{
  "model": "image classifier",
  "dataset": "reaction-diffusion patterns (Gray-Scott)",
  "train_examples": 47500,
  "image_size": 32,
  "crop_scale_min": 1,
  "horizontal_flip": true,
  "translate": 0.12,
  "targets": ["setting", "palette"],
  "num_classes": [15, 7],
  "arch": "gmlp",
  "norm": "layernorm",
  "mlp_ratio": 3,
  "drop_path": 0.05,
  "patch_size": [4, 4],
  "conv_stem": false,
  "layers": 16,
  "width": 192,
  "label_smoothing": 0.2,
  "loss": "cross_entropy",
  "residual_init": "scaled_by_depth",
  "optimizer": "adamw",
  "learning_rate": 0.0022,
  "beta1": 0.9,
  "beta2": 0.999,
  "eps": 1e-08,
  "max_steps": 7400,
  "batch_size": 128,
  "epochs": 19.9,
  "lr_schedule": "cosine",
  "final_lr_fraction": 0.01,
  "warmup_steps": 370,
  "weight_decay": 0.3
}
Rows from block 12 of a small image classifier, named by matrix and row number. Rows with one number belong to one neuron. Each number is 500 + 25 x the weight over its row's rms, rounded and kept within 0 to 999. All counts start at 0. Numbers have three digits each.
After each neuron's rows are labels from the 100 images, of 14976, where the neuron reaches its largest size: "top examples" is what is common among them. Only what is clearly more common there than usual is listed. The data: reaction-diffusion patterns (Gray-Scott).
# u: gMLP up (value half) (model.blocks.12.mixer.u.weight, 288x192), inputs 96-191
# v: gMLP up (gate half) (model.blocks.12.mixer.v.weight, 288x192), inputs 96-191
# out: gMLP down (model.blocks.12.mixer.out.weight, 192x288, transposed), outputs 96-191

u.18:520510489519504495508521503511487492470542474571473505491512515504429492501475537584507537506518474524489491514516481469498449482516521485457492485544497510522468511511521515524491514501482523556508513508419509495478520503476518482502576522514501527480445502508499461466512512512523474492
v.18:474493521497505473520456512509529484465490503458527491551498502491514523516517515477501440476488519502515493531476498515493499534501466527515522462454501495515519507505504474520495535505532495488508501526541515492507492490502435490471466547494480475526557514490513551506503488489490505482
out.18:508489543492492503490446503504509518540480485533484502458498477474512486466558499482515548506490507494495485459528540529515494504520529509504535515492528484475511489488505469525502498489460515515524528538478483503516462494475521505533510500482463520507521482483476489458545521475508507547
top examples: earthy; feed 0.046 kill 0.063

u.194:474486482486506488508510477483510505499516497450506507485500470476538489475541475507502472508456503460491524567488529489508529503500512542460535529524509493477534509470485517473496471495517388487524509466481469502514476510463479486508529502497477494466518460470475452507488495516466504522
v.194:476512521508491438498471525510534475510504511457510523491492525469500505467480516441476503493487504471530491504496497516510513549509489490471559507498470477463494476526522498503490527504513505525492466473461483463491532506473516498509506524542472453535529496538484525502523521519491484514
out.194:520509491528479541513482499518494507515461544510515530488467495538448499513450484451509532486491484525492478462499523468559479484502448511495456496495495499521470517522581490509495513513456566490441511489484537524511515505535491519504514471493518501521521527480472490531523475505501500491
top examples: feed 0.026 kill 0.059; vivid

u.116:515524489491499500518479498469540486486529476529466506484516538484529540490513509522513543508463472494507524554514502513492517541466541519492498503473470490511479502508508509474456524482558453515506498534500479474482493505502476493548497551495508466511538482452510461477509519542490458490
v.116:471494529485508441503449532508528482520505517483538493520493517488484481491447520449507521524508521490527514499518474522510518534477525485445528482492480474446482475502504499496494542502547509514494473487480490464484501517465523493482535548553471474531503469550499539503498518521487487516
out.116:549453511484513529534473495499477506491503520496511498496474498502473464470523503468505541486529485468534455457501497511529491497476436464459508510513496527504516501509575517453525484492475534458481499478519501493530536518527510526486523478497468528485503488509502517492493481466533480513
top examples: feed 0.026 kill 0.059; feed 0.03 kill 0.062; feed 0.018 kill 0.051

u.228:519516527508502511536473506472510544519481525581553528497502522466501508452474481451533495496515557498533468476484495497472468490480466490526549484485505479483536489524466482496540506502476477538535489508489519523531456496522478512527512471527503435528533513527501533487538491464503475504
v.228:477475517525477488500529507490505482545505539445542501499453479502461488490520488473490499477500462511486546492510505489525498499518477495459550548504504503507493485531507487481467479508490536465480485457497523497490530546507500505524554469485481446501518523493453490513482487513497505548
out.228:526524493488514486459469500519471523537460509488506536459498516500487512460472501481544520556466519512490519500493494458518460522449542499486460458509510482445482514493537506486491513522517490508470511524456514467493484506467527536542532525510474508529511476498489498485481530543526486498
top examples: feed 0.062 kill 0.061; vivid

u.159:484498499491506499526506514458502475527483494527530538507514498498493481523520467512540484511420471477481473523488471542532489479480505511550510535483519488515467484510464492523515488492505493481504511506470478533483465477515486486499493484486508530525506505495493475496527484533452524527
v.159:505504514533483501508513472508483518517522497495502530516467492528512523479517529461428473501531474494490509527509551486462505472483465515482482480508449545526509501479521509468478493514510518498464453477503565458504543532508522517504487474535458486461476484476507459520471503491493485471
out.159:496508482502501521500521540484501467513478501500464515466536504507468479504490459537536536499457482506508484504481458531532485517496498484524534512509521456505464518510485507514536501499492506498520538475473450539476447491451524470497487525463503544527524486517487502503508519545465545536
top examples: earthy

u.128:479526510499524486484472498487492549474494490516538468491478502539503485486505501516481537512527502491484566492505550488499482489496511468462541495477530521481499530521499483487497499478486523477469489496482502492505485534493485510546577478517488488475478498482456507493467479518548462543
v.128:510510496499471515481493511498487475540551508500464508472520537467449499495466512476496497498477475468488510515548518523524492522480543505470495507537443504484489499478531500486511456500515485516492506455472470502468518503449563499477527505477499526510503479546494479484515540503514506520
out.128:521469499492508524542538516515495509455473456553476508510534492521484512453465498534510485518511507509499515537489497478484503484498516546528473479519523515520490496513432557478527519498524465472493476487506524485503498491509477504500496466516541493466476466484535473494471464521500493470
top examples: earthy; feed 0.039 kill 0.058

u.247:502492530483474515478462512514533546486516485514482472511465503490546514503493498488473524506558508493519517457503547493485509535510509489467512461465490466509542505454509486500479542510536489509466497508535493472576494497497503468562519512508481497527543525495504524529484537558541488468
v.247:520514499542466522557551491456526485530488517556517515521557483488460507494485512471483503499493488469482496467498502469478509465503480483525482515508494535499502457487473492512524501491519511506536478472538506517474532489523488522478463452545517470470487502537489491457527469463483484489
out.247:489506438479483512491483476505505472459471507498517494506507497508480464548489523541537483480489498512496495529508492490561480496491528480495518506502532534470527465504540495516480456488484540471501535547508512483494484508536500490502506472472485548495502482481500496482486468477516511553
top examples: feed 0.078 kill 0.061

u.60:500517501474514490480502497514496501481516460513505496513482505527522467518468497529481544525484496478483545506549510507532500500455526472438491473486478487486492533486488517492497492482532471539492473488497515494466499502480519486505554492535488501484436479538464507479484504538497456515
v.60:452485525494517444528480519490542441477492509462517509537515534477496513510483502474509441469467506506505490550476463501501498541521509525506536504494489513474498468525502483529487516512523489482502494520502504498474491500501448515464496552494492476550537516498501550513522491508475514489
out.60:463494433504487490482488426504503502486532481448509495522482481516486469559487522530471482510456522498468526578529503508519492507492527472456462500512480519503521498466557483486480476436496516472464526539511505490503508468504510507497543541507470542475503497467501463540487497550509510507
top examples: embossed; feed 0.039 kill 0.058

u.271:514516528481522507497522488505492507510499503559513509500501456502489468484517485486507513487549512496518512479510520451488467495488476505461556491498559495477525517518506538510520506502509521537526494457516521475509502541510493472512565459544449477471482483508465501456491492495509472508
v.271:491521512489478449514459515493524452519499528455513518510492529488490483491426489434493483474510530498529486511504501505513521529503485516479544503503476482468493496544530483500487508503506505498485473481475513489472485522495489490479512502520488472533533509550466552497510500485494495525
out.271:523520471507492512480499480467476493561500535474521534488485533482500549474472510449518479482479515517519483495473485446511499501463409555516442504503549487495518499510550478527505502518467509518511514514500515478495517529523503541525525468489463487519524493480484526482496529482499479517
top examples: feed 0.062 kill 0.061; vivid

u.21:505481496504514541513499514505518496497483483502532505521490513479447513496527548569495542499505500505526498512495533457475460504452486506487543463484485496461506477478478524487455514507519512534524496502535526495489501506550487454493531505530472501509485453456515516477479496493498462501
v.21:487510513542463479527490522514537508510516507493485497480468529488454528463508484471488515505509453490493492532483456465513487524481476483498512490511449497526496487508504501504508518500521509497481486440477499472522522500458508517519469514490486490506571503499503470504507536540478483476
out.21:470518512519499446551488506532484513459502504480530484483471480496471517486450508504537501504500520498520526519485548523504487472499506487500475504465498480511496554521514493496477494481482519525461536502495557514523471443499538477458501515505522484527488529507480515543498491500507496468
top examples: feed 0.026 kill 0.059; feed 0.03 kill 0.062

u.211:504506501508519496526530514492495535502543485487505501474490538465542522475432509498482487512482548473498533510462534494497499462525444492512524505503519492473515509494463503474481502500518440500504477479484485497530476497480474497515573457489538492492482519496462542487486532522500493510
v.211:495491480529474530493498499504518470568523532449520555544484500480429501488502508450499497498461480469487500492503502474511510501460512493466491490519452477473512489467518517514485514513513539503497516434485504490485516508478528502476472494512474482528545453555474491505524525491494512535
out.211:463490509523500506458479489491539491503535507493470499515465521496501473521532503530485510515518447518493497554489458494529488539470530516465512510485472485537475480496517482526518520480531501496471495511480468462503522495467515551498515540482471521493522500482525462528514529545491499502
top examples: feed 0.026 kill 0.059; feed 0.034 kill 0.0618

u.242:506497509480502479524460506487501499477496477465517497491520495490548495493510498517497449499505540503499485547499531532510513515529491563517529526485475491502482530522497448518491493481507447513522520539469517512481470476480492528504488525458532521478528485489478469465538515457506489510
v.242:492511540476518431532507527506530504502495502569505484528479463496531509489476496486492453473499520507520453532476512495476486485508438526507562503470551512495523502530496498515496502525453506491506476512498504494497490520493462443485519522488464462532536556472518530481516467485497488479
out.242:522500515479473495523466491507528522473526477495509548436494487481483526469538488507465499468514507493493474507515516492524511500525493515496501520532504487501504474495484453541457506513473495524515528512489508505502513470465498524518509525483515507488496481471442486442531540525517490488
top examples: embossed; feed 0.062 kill 0.061

u.212:527488503513478519507532511498489481473509460528516495489478522533441480516464511529488511513516500519523488507539481523467486504472510456480487448508479506528522486485481491449509504492516545517497524480522533548482511486534495456489513514527520486518468510524522529487463480519516473477
v.212:500488507473504498528544490454519457461521492497530505484498540509483477503461501496490495490484499488526486511519508515459499516485478483498511494498490504525516482494485476459515520473497511500499552458527514524502519494516476465467514496516533468531472517504501528494472483505507488466
out.212:472491506486505515496538514483518458507504520490512545514494510496499485487502488455476433458499492496517457475472512503485516485527480527527552540472513531534529438505504493541534508555421490459504533502531460506514503520518468511470468469482507483518502514481508529518512455455496541493
top examples: stretched; feed 0.058 kill 0.065

u.184:523515508524485537530529503469544486481486531536481519495536510459494528490481525489515506463500484516518489480463489451482490484532439522525508506516506519493469483523485500491480507493519533552522487502522525480490525513543464500496510458505516467482499514464493521479505482467502463475
v.184:488514488491489474482498532531499524508510521492523477488439486505465521484528475511503542502526456476510508482543501489521495512452500483453505482507451464507497527489508519502478509529475505494459507432469492479543508514477546483527505468468476509513528523517510476501503531550529488531
out.184:509494487471501499505469474484522487484492517480512514480502491457511508482474524541547506475501530510544499501473525487510489507481489529488570479486552480457539494503543491499475500503505543541493541543485526487492465511539524472498542498475470511516525478471482532478475524447505478552
top examples: feed 0.062 kill 0.061

u.183:502491527464509481493517497482501471474505507507529504511519520530483453491450489503507461510525570482565500496544514510449474486471523485510546501497527485514531517489532520472528494497501485494510516498561513515485504527523521457469530486535504490525486504516498561514469492513508470490
v.183:536540501539486513545544506455503543523495523524487529468534509473483515495453496450505496507485484468485532462495523512499522482546497486529465502517481519520493471518477489507516519482501493507515479486525497527521522483499473534510471477527567467498511511552430491499521509481495503466
out.183:495507485496492554553495519489522456499504496528480489532498505459464533468471524529526526464516501517534510509437499448510526480529469567523530512549524508472475512522445498487520518478490522508520495446480501510506491519502495525456517456503513506499494476463506515464499492465492511506
top examples: stretched; vivid; setting: feed 0.078 kill 0.061; feed 0.014 kill 0.047

u.55:536520479480479505523477482508520507457467437505513477461507517523479510451469470528476484490479523474478485517483521525498493506510526506510554474535519479487568512488460455462504481467485544509522493521474519555499441455461501512509477501476514526501500513509468492485542517530505498507
v.55:487526500498505461495548537491478502498496515515490464510482484498498514519520478517531490512492457466516521480480491506491506484477452494508510479488540506492503520524478539503527512504484521477471485465485502483535508550501504455495505474528491492506495536527480470505452510513484530506
out.55:520484491517493520467528453477524508503500536434490508483488511477538460556492459497523512465503482509505500516491490538516478546528498477495481492515470467526530504497522500490501497489515519514522525507484476501526499499481505478506503547463481491523559530520451502559499568504473539495
top examples: vivid; feed 0.039 kill 0.058

u.164:464484489489512442525475522505519490469489527456540501517462476449515534456506468518549529487484540501525512475524487518545522477522533485506541525494486444474492472530506500499445505484493492488488524492456519462500491501526498468525500521496473474529536518500481507490523521511469493553
v.164:507481511517504518534475536519475514515483536517545496504479500504491511522469514465503505505475529541529494442500489518471475495474492438522479459478517518503496488484511477525500507511473510529489517536556518517493506474548469472507469493498542508528494505491508587512513482473480510491
out.164:519503527478477484464526471474534488567547514466459481537516463491517490520505460506456488492522502480489495536493491504468542489511508543465468524532512493500506530504496514465519486501540461506535466483492506483477523496478491524479493526513486469461496500517506481492500502523498497485
top examples: stretched; palette: pastel; feed 0.054 kill 0.062; feed 0.062 kill 0.061

u.190:474533504512496491497526499453501513527557533502525501471462476492475527479491508519510526469481487488493565479500499496489497504477521460480500541465481487481456486470481486472451484486484519515503530441528488508478522536516526509533570468498501493506508487455443510488495525533509489534
v.190:516461520506483515478539494498512475492454517461506537512487502538502451499443502459455494503495493526495494511520465519493541515477534459466505491510496517514470467476496542474501495493562531495483463495566511498470535495525509476481468490569500497481436491523499534544471467531473518490
out.190:511478525519491546533491518516499496530514513529473452520455494493496468484528474504460530478537499493545462478516531513488484494542488491472541507529464496531491522521557474438501482515460523485491478499510507511520516492514498490475496501476521498510522548465507471499561490492507493482
top examples: stretched; vivid; feed 0.026 kill 0.055; setting: feed 0.03 kill 0.057

u.149:534508526488486495515521485451510497486517489516525524506509490530455484470473478446510509485517517489514476498515487518490509460499504481532528508503486480523495499506480484471515494500540479511518499470508538543485486530514443494508530466510511455501467476506510546458500482490495466521
v.149:476469519490482486519482525509513525487509509440517496515463468498547514502507505481482444459508528515503507481513524536508517462553478496485522522468518510519496483520511480505490484521491496485502513527531542494523509485519457492506476509456504465485565503499463533500490473485500507527
out.149:505535495533506461489459483528485510517509501485496442486480513474495526515507537523522526542518493494488524557504454469520469520475498467460434465525454512440491509513510503494478472482529495540507464483458538478508512496473520545518510534522459497494522476514521480475455526525509461496
top examples: feed 0.062 kill 0.061; dark; earthy

u.100:524503527481475506497506469480515489515503507524519531526496466511463467505507473496522485445522505492521489521502476462477472493498478520494552496507521506503500522539502497499512485526502503497527476497510559503453483563514457473507526472509487435492529483488448507478488480476470467525
v.100:472498498513547457492485487508562491477499446476494519485498520485516495486509518468485529526494485473500540560485491501518515541493528457474525496480469465480499468499509505516489546492549478511486492487472475469488515505437512506492500566555466485509496478534475497507505529538477471495
out.100:478506459507481545510529500495484505466483458558494510501533479537506480550502495505482491501466492502449523482525521521511479503546523496534468495493520539525523488472458500508499508483466537444507526531522458528510486481500478481517480490476532539477481505478487491521503474494512556499
top examples: embossed; vivid; feed 0.034 kill 0.0618

u.94:479553457496515494523515488472482530495553507510512492483479487506518525492490490481469478475472512475502547493500574490506504466499474516505478507474466493519576538475511485477494481463476496506484514485516536490507513517492506505516533457508490484475475529483444487509501534506507495503
v.94:493482521486489455524474491520559491449504486514510507539517500507541460490441500456523474512522557488536474532495519508468518486492483536510518474485513502495525512511508520481489535495529506506489482528502538457501500499499491453467500522527491457511519507506530529516498490502504463475
out.94:471540490510475474510506470478517461550533523487474515537511479496491509526475505524504450449495524510524492521485493448484512510530491562517497515540516526481518506518532495510517506495471515504531486475479499483487530530477481547458510485493514474472509489472497502495489497457497505515
top examples: earthy; feed 0.022 kill 0.051

u.63:535541484478443511503517501468514483484484498510463476525488451520531531499493485470481542484502483498478482496509538466479499500551480528474497497514545484495533552473520496457510509498498557514502511464500514517529494501500491462516532471521501519485491526488513477508496486506562502503
v.63:454471493525531469505531481512520479516497497468555557496493535476501469435463510470503458502488546494535516526509505500496488483466489496498557519512482486491479457499507524526496484509503488505496488498463506473463502531477520496490505500519477484499500506534464513520499522496425501511
out.63:566520470477458539484526478471495471477465478467471485504475469542514514479525484497470553469532452492474490497508551490497530496538481492508472487515523491495554529477528489438495508495489543506516514475526526504524485495528474465501488473498488500499492505461499488486475494481522488482
top examples: earthy; feed 0.054 kill 0.062

u.287:530499523531488531558537531486468514515475502508531502488531495523464475495506469531500508509512498505516498461508482477452484468528493488532523478528486506526469526546501467490484511512483516487497511517519544540481500466533455469521510485492546475509511488498474482478494472472489481514
v.287:469513484510515483494480532507521504505537516491528496501474508490460512481494504480494553526507459485527532517524508485526513512458516476453514478498444444479494486485485492512487551498515497509458504443457472469543512507477537486496550520539470503522501464534503493496494544539511494523
out.287:459513469507490505486501468469525447470529466500511452554515503492504488585481527580488474478499538499493498554497500519488478523521520500501527529494509515490528490480492483507486458460510529511540524537536494516458486466529502466472501551489497521498495518460525520485493461476508519498
top examples: feed 0.026 kill 0.059; grey; feed 0.03 kill 0.062

u.182:469538489455555480527508511476527528427503469494530513508477526457538493480520493543501429489488508449502517519534489514494466470496475468483512549459499533527531472514515508525494496484465438480500498509507491510496498505504505485542480513478489491484565507503463497496504521512502472516
v.182:492548506474518478546454506477527528492521513533519498515473517468509489480446492469490496484503558485551504537493524451486504486490483534468516486494485491478510500520497492490470500488519451522497476479507530492499499505510477480483538509545505465508537514499506517486511487511517478471
out.182:504480515497528487512464560530486512481461524535519498456498528504525498487524479450514520508510497505549467443519512549494484510497479470530544483499488489498487496519545484502498516527443527468472501536481487489537480508503506476521470503470517523547510526511493525520552522500516521496
top examples: pastel; feed 0.046 kill 0.063

u.157:481516514504515485505485501503568507473506503478520495506469493433483531471527536495496521494514466480518532507483473508515481501476493471470537522454471464487516466477482497520490527461492516535494513460472498461546530498492528518498529535515446491520530508531495518500500550526511454516
v.157:518467566503503494523479526512495528479486527501437471490509502505531516494542447489510489517513486518496468491496497535504537508546496472551487495508520539529499492529498491491529509522510425443492459525526484498527491489484420525502463499459574493484528510452515499512523471508488516479
out.157:497527477536481519451520501480507487549492513504451499513504499502535533500513486541467485507511489515469483515470449429490498536508488534511484488544502511466473481500505484485511507533519488490511453505490466481485521548495464538533480499487504502489529503467522469461505511513489506512
top examples: feed 0.026 kill 0.059

u.227:502502497487482457486544505448506463545544534438519481486483512483511520485466491445485499509481504454523488475507513517471549481500480487487543526528525500466539505466515493481507493495480475480513503461515469523506512503498496495486522458512515491489483523488477541472496505480538509536
v.227:491480533505507477464542509485514509471500487475492483480529534478544483504459493497492489533526514503486558556505515540511520522549578490507548507504489460504478446520503472501503515490541454485504485531459478512479489504472493515500542523525510503507459520535466507511483525525473496527
out.227:499512524535486479520499528503504516495470551462534498470504506471545496522478453509539505504500512524500468516469490507551490500504443553518495514497541476526448489560497439558497491507480461503489509515472515538510454475502447498496495528455557504518548535494471500506526510492470509511
top examples: embossed; dark

u.169:441509468486491511511476475493509461487503477477508516516504487449486534496503539485504462436470515473518518478494535513512522489528506500534510524481486523471547471485500487521509500461480522516508530484487493493499495505516511517471504478510466502513505459508478531490500507460510501544
v.169:522493557499500469482475539499498550495497495540459466467487542512517479497516479540496552537526515510498498493526531514507520519503545495462514469504497509513461510519502493467491506512528450502478468535471490480498479490490482493563535514473534486480521522472516471477505485528496473512
out.169:538531525543474485496490517516520506517491529490483485472524506481490520508472497498521499527521493516472462539492433479519463491494497483483471485530490515482470475546501497507468458534527483526542470511494555496485512479526464495532473512495521456494532514513508486471506477497494451481
top examples: feed 0.078 kill 0.061

u.241:496510529509511483517474515520500540515469503525549528489459491527509497461454479473526514497511549505526462438446534493473503478475440459507526490471534513471498489496474518486509511524452527487501498498524507507506476533510487490526472460506483475526510520479519542508508468503531496496
v.241:470502518517504439477542502477498475478496543463525462493538509497519526528517513520512476527487484489475554525518504500510537506484521477518526538471520515456480521489506470494515464469526460484491481504499471503462526495480521512471497488508511506473442508502468512501487522497489507557
out.241:455517473475506473453516486496536450536566495444483528530500495460484513516534514471468461497473475464497521547494483514496504522495550521481519530482456480485532492461489536520511510502528484500514504469481456452499533518466534521481496521510443484493510473532517483513503526525516506515
top examples: pastel; feed 0.046 kill 0.063

u.282:522535521470499494525513533470493499487515508554486489494501474528489524478535481508502523474513482489508511476524498475449464481491499499508533501482521523514481539505505536464513493491495499517508477486552517488487522524522482474534545458510508478473479502463501481455493478512550461497
v.282:497516494530454477479517511499495483537488536482534533497485501490479479512454500477503477479523505509532481465536497478520465483471485467475549485524495486478501500528547478521507465516483523528483492498486530506459506524500519471498509463516478476517508535546448534511497503479499493555
out.282:466538494526500490510505492503523468544528523470482512503480507453487536470488531513506473473497507517521484531431503450487520509510449551503469508488479486489501498523518481531506519500476493532500512470468511488515513504473514554476494505515489449544544495464505511502492508491489479483
top examples: feed 0.062 kill 0.061; vivid

u.134:514477479482512532516536479469512453443520499508477506530505495514562520492502484516507553462534501516499473518500510455497482507547492518510486501517494457508528513457553513453473518491526505508524554471497505510467495512505518469508503500504482488519518507472522474518480495497486505465
v.134:487450520508553503502531494516506505558491523499522532483477507480478488420484512503503476462492533522557477483485523477468498455479495506504538511517494498492457431489512527516489484524449493502528502491486500460480537548505490532484483489498490460511497507492494533507508499468456503482
out.134:549524477505479533474521489493491508459434494483474501484483486531517516478499466517548551483516471507489511486505522495518499518527503485523455444504496461502526533500512501450487521500510534510502528492488537505526458488494473457530485500496497482542513502489475499525449523496493491487
top examples: vivid; cool; feed 0.062 kill 0.061

u.267:507541475490461453497508526464504485515505504514476473488500514496506541504475490454502479505484466473493471484518503515494513476530485489489534505499499500491534508530525492483487498500432527492498469464487472546523512498466495487524496467476516474494537518505484494486494512491565495535
v.267:458472501492511455513530524484526494482506508463518487472505517481526482493481511483517480513493518539488505575491505521517522524528568503480571528491486467509493448518523467524493484501520467500509512524512461550470503491475479503487515541483504491508504505481481521493522510501469521522
out.267:519503511544481497539521529482534512514488528486489515437537501456513541513471465515515512484494502520469482505463510496523516506557482538553474519514521468512455478528457449560490509513485502508521512516477477536498494462478475522500478514463562506506522516503448490482567520495483520509
top examples: embossed; dark

u.54:559532489504513525534512476450513507500496487511471501489528533478460523478497530473503537515495487466490546508493474490482525493492532474520485486516487517470514484494475505475470513433534483533547462505539523525471536495509494515513514484553494475482459482534474515472512520486498466473
v.54:512512511448492496540520501469491476488503512491527508497501505517482480486463472493492461468517532481544501533514523502501494466473436521518557532511526514500501543524485512474510472479490481504548515459543524531484496526508489454464522465493521492504473489509474539484470485497507495504
out.54:470505474495504506539514515498486513478490511522535502512470487485512531464472488542511479450503517528531517472476535477492505484515451536535535522480556490521492547508490487512536523493460513511442498456479487513518474522503508511478523458470519516494508521454474498516506516498485515513
top examples: stretched; feed 0.014 kill 0.047

u.139:487525513484478458479502494483540516485532497479479490480478474507499521508473507487501522493493472464473545501550501502538522513486518489453509540476490484468487505480508502501477490467465483511472544457463497481523509514449532503530538484488490502508484493525460488488511550540542471552
v.139:511460531494503505543547503482483480516508499526527515501510496532476460487443489462487482504516525487524496477536457524461477472485511452509522508512529535519523471472480526483549484471498498473518498470561478529478526494507519494473507466543529513490456467545488538519499476503506502485
out.139:496485515536495520449501503517512507547511520478507484558457503487530489519546473511447496494534496515479466487476497492477483510503501489474535501525490504497498490486506489457491483553517529484493448504508474491496533536526480486509468512482473486488527562478526468500549499503491516488
top examples: stretched; feed 0.03 kill 0.057; palette: grey; feed 0.026 kill 0.055

u.42:510489522490547500524525511503504543525444516520542525482481504493505451428461459503534512509522534484557491458481485512475501494522480458508551498517556483476499468545475499488524521506445478472500479493480507524545467517515465499520506471535519464525505530541457527502511489483486504488
v.42:485537498513491469491506486490490521517494531487529468470486463515496484498503505477539525526490484487457547478547551509519509490491500452468521542474523518477483505523512475496497461480467517488477497485505517531488504535481533513532528470496497487487501534507425478496477516512511490562
out.42:499547472531526508463439518503489488536483531531504459468485564485483515501467538465545547535490495529507516473501482463498454551463505499495517443501470510449475516493543494480488504497501556526475477513481491466510515541510535521526527497489476532533513506470519502475504522517538486508
top examples: feed 0.062 kill 0.061; pastel; vivid

u.44:535510489453491524509485493499493480459472430519520525475501476523508520409509515485478514511483479483475461530495513461497477473484489506514537515506500485472499478459515480468495495502450502504518517492471533525471467482509500525516473467501485531500484466484529480446539474497527452497
v.44:499482520502517445469556486518503503493494530482488479497495506461511475573488495541545468477533468501526487464486517525482518531509476495502502487506524541501510483520511527511526505500471530489489482491484475485511551526502512488473502513507476493492510521496487463555460542486491523489
out.44:470497509537520486491525482513502499508509537503482497516494528491513458563468487513513467472531518545536538496490499517467495530523492518494463473473490512539528534531500536494509512505519522502484476506509480479507523528488514472475511504499494465500512553509476500597455525499462544497
top examples: vivid

u.218:524475518501510515527493511519507500491509492511510507487509475514480471480498460528519525492441548519481446512506493514519478489484461551506525530513503487502465518515500481500487470497489470482502531495498509562494462483465478493498498506456514514509509467474495487447537483482489519511
v.218:504507541480534485549509536526510536523508494554511499508466451517520480467500470505474502462524519493530478473510543518458472469500446495501586506463525471544533499514479495509465508531427538491525494497516522503533499508485471454523527502472477467536518532482501525483521494517497478492
out.218:541503485497486544536482491491492516479462477493513491435476501511464498433496498525523563494486494495500498508516502472527475507480502464494548478541498475460503510488539475452479490482479537524507530494476518542513453494486521501529521502495477521517515456455468495437510530517509472515
top examples: warm; feed 0.062 kill 0.061; feed 0.054 kill 0.062

u.268:519557496435482465499458483468494483488519463500462518502489489501506506486534534500493511487480498440492505518574438533511503477495479464505502530473499504486514491486497522499498503441509504546538515520493522485479507511500493481548537524547441489481513449532493514470480508492521482509
v.268:497471536495511488513490515503508531474466479469514477533488494462553539510518488470487468503488525503513540523464497505503483503521467495533523488480546511489497498520502484527491517508514451491491481538538521489539519505517430498500512523511495491541512530522486548504495495512497512484
out.268:486509516526476469512473475495578498528511506463453489534473463479502501503507501573500502483470506503502486531495491450520499496515548541456496535519499501472455490533533486503489488482491492533480489497452531474502506500492478539514532534513485459485541510471501455486536504505480456510
top examples: embossed; cool; feed 0.022 kill 0.051

u.81:476497489502499469489539468508520490458508500536503509490512518489564479503483524496480442487537473504520477529483543473459478501508438539476523524499503533496523495488517534488513503507474528500489453472484479481529532544498529504482506465529467494449491528482519442543466514480518501480
v.81:475469483512517490532486497501495480499476513474555559488488518492515476444461477489534504510428567517510500546479461502527497479474505496523529496511505472496454480502493501497483469485517494487496526539473511484460480486483491490508491530505501497527523507520463510515510510508404534515
out.81:470478484512546511533516534519511513489468521496536528484531509458496472458467479510552492519464540495512504505476460509529455501491530478530518531522486481489440459520488517513500479515472471477495517513467481528488471494485511513502482522489515507537521507531477521488549513512475524508
top examples: pastel; feed 0.022 kill 0.051

u.76:514523515496503484520434515511481529486481504565492502466514527507499554520486500533534555509475505527495523488492511477543508517501491525490471505484529526452456539539497484499469477513475465507481449490494521523509494502478516520534573485493521510499529490472502488463510519484507491517
v.76:511495547472518468555494507512506561517529487539488480508471471518526495481475487498471481453503530473536472474502557509460468472527455474480560503470534480498537509527487494513463503517427510516536502514511520498517489508474467479531521513489492467531526544510478538488520501515512484490
out.76:481502493511522504510527476493528495490523493473536544501478489435482462465494518511516485458467529481532491500486522496486457502482540496484545508466492469492531467488536506495485503495458531548497541514469486496511507510520567504484516509499446486513512501519484508475528541464501476513
top examples: feed 0.062 kill 0.061; feed 0.054 kill 0.062